Weights of a small sound classifier.
Model: 8.15M parameters, arch transformer, norm layernorm, activation relu, width 256.
Training: adamw at rate 0.0013, 10100 steps, batches of 384, held-out accuracy 100%.
Rows from block 2 of a small sound classifier, named by matrix and row number. Rows with one number belong to one neuron. Each number is 128 + 32 x the weight over its row's rms, rounded and kept within 0 to 255. All counts start at 0. Numbers have three digits each. After the name is the row's rms in percent of the matrix's.
Before each neuron's rows are labels from the 100 clips, of 14848, where the neuron reaches its highest value: "responds to" is what is common among them. Only what is clearly more common there than usual is listed. The data: melodies that start on their tonic, played by one synthesised instrument. In brackets: how many of the 100.
# fc1: MLP up (model.blocks.2.mlp.fc1.weight, 1024x256), inputs 0-85
# fc2: MLP down (model.blocks.2.mlp.fc2.weight, 256x1024, transposed), outputs 0-85

responds to: the note G (100); the note D (99); the note F (98); tonic: G (49)
fc1.745 152:146068145137195183157115119107103085125040138144134103083134076114099125131109084130181084136085058098130120072153146157092104111116125112108122120084161118114134054126111104125087133138110152178188128128111152135107164123121157160167124077204142130106112097
fc2.745 078:121151115102119134142120134136116085044105084155107026097140086118121096184101097143087088071095082152100077141188133149120083077129139144089111164101116080119110101134059151073100113161129176192139180149117131108144103155083135162180063091210135128145125099

responds to: the note F (88); the note A# (79); the note C (67); tonic: F (26)
fc1.51 162:073155080116101110209120136168057116145142033093174145119119088063146185113088133136137122124143160153123127156101107112108123142134117074174148126107000164137126146149094126139060138155118157151161108139134132148165110108115160096141153120159095144111128102
fc2.51 080:148103152058110091099114083113209148084120176153103079154066138189085097192086164154139152082113114101058102159136156083128113197113109127123119140124154103172178133134145124158108137165187116076148145084187120143118159164102158172129093143123123106138143152

responds to: bass guitar-like (78)
fc1.288 070:119077126154192178124141158136117134152074132116129090111134145145156129118126155049112120157130123153187168097130126135105165041157177134157140135171192138053143086105117151113152122069128094179138154158063119096098146091168099154113174108118156138148060135
fc2.288 104:116138111220171159111118127153079132146084106102134193104169142099136137060163092093145164188129120150176166098086111178113122108126142116168159114129063134086120125079140133088148147115091136160128089168091156111097113062151100090134169088147175147094127151

responds to: the note E (100); the note D (85); the note F# (77); the note B (69)
fc1.574 140:129130168140106129124163208142149065102023135114102106118133160127111183074145089138138117202145133084148088159191074115142141106099117150128165069122139126132182061102186129132086083107113085123125146144120118102096126136229114128166143116100112118072167136
fc2.574 067:119122214131074127165120154166142101081091135118153125128119111125130159084119091147125092146143158069122096188152098055147132159110151167123152121097112172224128116140140087144101076097154083133139159132119134142097143145156117116168164161083101072063170112

responds to: the note G (100); the note D (76); tonic: G (28)
fc1.50 153:156050139120193161140078102102129134098119140148108121078142082085067118137097065134128086122051072132112152110144176135081099127158107093106140159090139098135176079134083133117077157158100173196146101117124166100128139134112182157173117035229170145122138112
fc2.50 080:130157132085118120148097155143166096017099095145100071058104097118124094197069095146136079084089091112090103130175172137115108132139128105123116107102123089147133101144070135083102146169137170199143213174113142097137121172136157162167046103186113128122115122

responds to: the note A (100); the note D (88); tonic: A (44)
fc1.99 134:104115142154114166207134214153125085181119118092142177141133133087127178101132167120137104152152148115184104128097064122136149079085133102150120062153100152139067158137181129143083130145096168107079111124094108157120131090138134107070145114113092124011114110
fc2.99 062:148077129089108090138073094112127115139125109182150106129120079102169136098141112116119127086143083159129108171116126100142093140179130108098136150167187100094174156183063140131120126190100178062169135044137130143157148134135140173136095138174138182153139149

responds to: the note G (100); the note D (93); the note F (84); tonic: G (39)
fc1.661 154:148070106140204234156152111118122110126103161131168111117151101080068102160100142128187095147105128101116133070157152177057113127104120092114119125085151135100148071136131145159105144134133115168153107129119116125125134112104163144125138095147149153115084095
fc2.661 075:109117185102081127160147136116161093100121108149108055129133112156107086176075135190028077076099134125087072112171120138137119086076147162032111177097106111156102109108123137109094085108178139151118173100135100129119139150077111144121087137159126125148133083

responds to: the note F (100); the note A# (98); tonic: A# (32)
fc1.227 165:086134091140115118198102136141079137181152045117146162123107126036128180083139121111107128130126132181154127158097080117111088131164145094161093122116034148131171159159081152112089167162043173119108115121119128162152135091124175098143145105174119134138145110
fc2.227 078:119125147066081104112119097095178127119158116173106035119128139188057136172121132167090136087138140133074104177146115103115126167101154133098144158119142085145102116104133133128107122103186106061168172098137114119147136152064132152134105160141149114185142126

responds to: the note D# (100); the note F (81); tonic: D# (26)
fc1.249 136:115065149163200163140161153146155062240116136035147168083155162128124150135159142107117101158153117112177198112129117182113122110107143131132097110092140128101112115130202111146143151104109119137099138158050120145067136103215104127137137133108143116122044119
fc2.249 057:125097066083114137131162085084155121169206068090159107171118118104118119219132157093119173116159126147090123128116182126141109149150106087142101129095115037110168183165161146123130123171108147118132128171151190154194112115088116114117074157097092094144138112

responds to: bass guitar-like (83); the note D (64); tonic: D (26)
fc1.269 149:127138141146172120134113102147131109148130132123101191129165116131119110081166112118117187136080086162125138101122118147155135151144122129143161147136124157098100105128104157076154183141116105146121088154107107116099072117119113103068138120118150192119126128
fc2.269 068:098142140098135117143121078123120100051099193159159147156111141133156192127111164112212102144099120078098125134147130102088196138056121119124119122114090196161077126132105071196134150136130082136151135101114069143099105158146104141090160109116158164106171119

responds to: the note A (82); the note D (72); the note G (67); square lead (40)
fc1.30 149:146156052102138155168089139139129126096136122150166096119172098111161118133057196099166173130147181153138125090075105109078156146095197043129108102137122082153095193115121095146091085156145185140145084113127146155108082132111173100113115111145149149114081102
fc2.30 074:149088165077124115131164164124161091158173170087125141106099107168139103171119163168122074077144134084148074120152108110173130169061142145109149132144173138193123148158185148157126129143181148061110169107155135143167181188140140134085120210082049079088086094

responds to: the note A (100); the note D (95); tonic: D (30)
fc1.73 157:135095142143124129223146184149141053154094133101169173141111122081122161118135165098173109139117082092151124124106094158123124109099132121132110050112095172160107152146143134154054131176112177106101117111110105178097147117152116147101144124101107143055123131
fc2.73 083:120106108074136107165111142104089116145138100179149104149115097111165144121161142101127116108165106159159126166125099118142101108209130124113135138158139154123173132188078149147122122154117169097167134038146080164160120131143122186123127177143119157187115150

responds to: the note F# (100); the note E (89); the note C# (76); tonic: F# (54)
fc1.4 157:118127141134141137163105102144120136111134084124089189088118113062130114125102115114111158127063124191111177118086159145104153129161106058177131137110103122092172138125111123058081193153062144213097081218130154079135081115138131103147109032155163145124131113
fc2.4 073:111158125130094106076101123119206123027127152164148099118110174107181142173130166087178131127115100060110146148134178090113128180149096147137077092131088153145122135153129101172143151139137103149146204140116152107114157138186106197162064126060126104159111152

responds to: the note F (83); bass guitar-like (71)
fc1.409 141:163132088131126114126112137122064126143105088067110126115152069143098132074141088104141195116122187138141134144136120132152110106171103114105195131169148128104180160085123175042085097179130174159156080136132143079156133129138095152150109074104119115086153115
fc2.409 086:157150083178131158092139137122080117141079155106176179148148119142101140089158104099184176190172146093174132130090102170123148124089154114153144068131085117115127142084193123142153138137122100096147113141107139129095114095147100107105174139099118130084134193

responds to: the note D# (100); the note F (86); the note G# (75); the note A# (74)
fc1.199 153:100068152175158136153163134137090039255115112045159198099132164122127135146161151098126131141160113116161219111094152203127107119113117123133095092095139123085108118123190081129144164096117106136126136186065154156107153097200098130123129137100120122142037151
fc2.199 074:125150074096089110127189106091162101167173058116178096153103108096123110217139155133161145138180118116086147126122192127126126173154072096159114101092110064098151133152126133136152149157150107103130163199146174109180108111107168146121085175064109111160106155

responds to: the note F# (100); the note B (74); tonic: B (31); tonic: F# (28)
fc1.40 132:107171096105200146146153149161130119137129093130094109061129175099158124114139126077141150158132144141142208166103125103081152139164153121139147130101074108119152094125098100116118156121081139191121137139102116140113100108194117080144131120121141130159113139
fc2.40 047:142162100069189128119095108187130142068105158103104151065081102145228028167091124124169097110095141126072132105122146134108171178157172090162143157100136138142097131148101105103131144114167097188158136150154171147112119201111170085153115103171123148149084122

responds to: bass guitar-like (80)
fc1.507 114:104078104196122179129140182141109154140092125077110153144154161143110141084123141101082173168130148145167159106123097116144145040136107110139152125154132142087143099065161172106132128059112090159113098150092117117127087071160051127106153103111125118062131129
fc2.507 047:198108115173140160077110146104120138089123205162139104124175168179078101120089143109187105166154137124141112146153105099063097138104108139137149110160104135157156126116139136153169100125170126104122112067123142167111144126063225153111152100116159140122093177

responds to: the note A (100); the note D (81); the note G (78); tonic: A (35)
fc1.452 142:170123107126179109124111146107120133134132162163123103149149128110166093092136134118178068142154126129132123153086079073096188083153115126090146126137147093152111153108111112138108096144124173097091118106113135156093071154164202128153094115110147120115146103
fc2.452 068:134110079126170135134167173136139108148135174177120131156139156154118119142106181100110198135214096163138104154077142112156138151147115135115141123121136039076170128140123104151103120119108145089133096094096104176135163169130112156111071172088103138131104182

responds to: bass guitar-like (66); the note F# (64); tonic: G# (26)
fc1.615 163:136173071123105150106079143130064181112109123142067116082156145126116104104106043135125141141140114180134142133141142094140134109202134136145131115130139102105174120087114147032117085120073165156154114151131169087119137133121155091180121070184205117170142187
fc2.615 085:128107096119140098123148093128135182146169135110101099129046164093136128139161159099161137130095082115073148161117155102144108188208114160135110149098136154147159157160104144177093154186092149115099116127130152146109181106146104126170106098112104118174135120

responds to: the note F (100); tonic: F (43)
fc1.308 152:102103089127137121177096122148109151190153041153111185129110173107121136083142142120089197141115119188112204143059105140149190129164109097156111124113113086120152154125103152078081152139021167121079046153117146158145122104114119076139144081156139136159134134
fc2.308 072:090140158120065120098108127152110121135107113108134066111098103160119181123150095177127042145108113071128050118159054122142157116079166148095142135120137181162052112101162157135114113117153129088197184135157106085130153112124099157160188149151114086124144081

responds to: the note F (87); bass guitar-like (78)
fc1.146 082:154100108131125140169120124166084130175065064119104103123117097142135129101129120082150162162096161148163134143147146132158130057193136138169154116142144111080128082113104166052080088112085138197137052171098144148111152110139107142146153049162134166139151122
fc2.146 103:123149116225162166117124141145080125144073108102145187103163138092138126074152107099170161200133126127182171088094122177102136115115156108175143083128061136088108136083158126105147140116098127155121100172096161109083110055158111082132173097136167143093118159

responds to: the note D# (100); the note C (69); the note F (65); tonic: D# (34)
fc1.141 085:114103129130163093142132125142126109180087113123123163072117121136217130118170139054121124136109118141161180116077132163157133064181153124136111126164136122087166123121091143114148144085099143171160127162046132148140167124173093170142149129143164150171082130
fc2.141 109:130132113213177169124125147138079127145082095105139190112172122102126124063156106108162150205131123130187170093097109177112132101108148115164154103129073136089096137086155137103143133118100150146106084155102141113076105056155113079121172095137160146093120155

responds to: the note A (100); the note G (91); the note E (68); tonic: G (26)
fc1.0 159:147119108132180119150152207120131125148110149130134129147107115126170120108140161105198102176144108104152128137091079114119163104134119152130149126137116137150117130144104155152112140160124167101115100108105076172089113128164177145115139135101114151127119134
fc2.0 080:120155076099131131135154168094141119055128121189102064154084119116165144184131212112145164123151075101167099119180141108146130139156135130138121095143134152132137124191114119179114092161140156093124135079139110149152144135152084157128121175101108104159115119

responds to: the note F (100); the note D (67); tonic: F (26)
fc1.398 166:111137079155090129145133148121094146176150067081102100096131155087128131102146115119129112150158133141157138146143097098152114117178150134153102095112099103144143176122165209120047078139076166122089140174128178123155097113136150035182162114141123088141154125
fc2.398 084:107092170102073121139109122143179144129125153138104078167127173161086161083100121183072109122116133137074059171138091053137153137110124135071141142107131114167141136101139121165039075127104132068125104081152122157123152144118123134190142100150113110082192101

responds to: bass guitar-like (27)
fc1.602 150:146125033079166119166184123150107098165113119098143089121154125133096130120117113122187138146158141118116201162113118109092151116204115147131145134063105090128137084131098106148079116139131110151131110136111135099117059129153164087199133123091167115163104129
fc2.602 072:155133137074137137149083094118168177086146184110060050098118145131139049161066103130115104094074111143045087128156162063126126157174145117119104126099175094161163162140112152113067113184094148177137137135147189135142127202109152097199071066172154108126172102

responds to: the note D# (100); the note F (67); tonic: D# (34)
fc1.274 141:068098116123141133126120119180140076176091103095142162061120142164157144115149113094114166141131110114149160057070115195112150124132181081163134132132121117104112129075131131027160153098128098161183115207079124127078131112141123134102164128150191160134067127
fc2.274 059:102180137141082091072108117107129128095095075216127124159144171077181153087174127168142120172126105150123139132138112106145146093136104119120097130141108167103112132109106088144151097095119078108106145164120126071103064079152133141153141097142195130147133167

responds to: the note F (86); the note G# (75); bass guitar-like (38)
fc1.757 140:063117154182131183127108134195120127124133143089150183091127133133119158081096085160108130137092139108137148036093105157099174109101120103205126129130142159069159136130159111121143173136083101148169118192139113066142145078139130136062188093126132169088090128
fc2.757 065:099152105112117145117122128157101138114149127136133099150146110121154194098107110199119110149138115071106088131151061098150144147107123162192136133133207160162103097192126145168127122170143133097178127099166092126197103090074165157144187104078082141105119121

responds to: the note D# (97); the note G# (79); the note F (77); tonic: D# (33)
fc1.283 123:052149094143136150159122174181080130178105033083161177061131105102130141116123139082124185150131132180201184092099121154094135084137164089173136081159109079044110141099129118058128147137076179144172126161072138109131120073140106115126151112159141153115083134
fc2.283 045:131128129091108122042149109092131154162170107172067080152134162147144151141189102110078151126156071145117127140120087085212058134201133175102102137099105092161163105135170119139145096108118116121141165132126197113152127100142147151197101151111114060180133158

responds to: the note A (99); the note D (82); tonic: A (43)
fc1.209 149:126112065091161130185124161131154116129125155134124102091160181160179115117094151115151112151163180138146144142044079093080190136144188089125112095105077088161172151113132125145078086143120151138137132121108130162117033160172200089149125121132137129123103086
fc2.209 068:156121143119142145113159168129159094118142162133146112123115104117159117149112198101128144104174102109148078122147117121112154171044169137149152113169126149125108147165136150168163132133205127070138153074112087186143161160123130139051142219086103147099062124

responds to: the note A (90); the note D (78); tonic: A (31)
fc1.220 164:120101138147120124219162206142118060207113119074147161141138138104114175119145165125141133153156130108168128137139069143144120103084142115136116055138065161134097146134174100148075131161115167106078111123092088159094142098156119113064138134096099135045118110
fc2.220 088:114092125102116105156081126110112108133130098176138107123108104092158147106170120107121106101132070165150100171127122120151093114199130117114124136158142134119175148181065159130103137182083192105171153056121107156160140127135135191151116139183121168169132136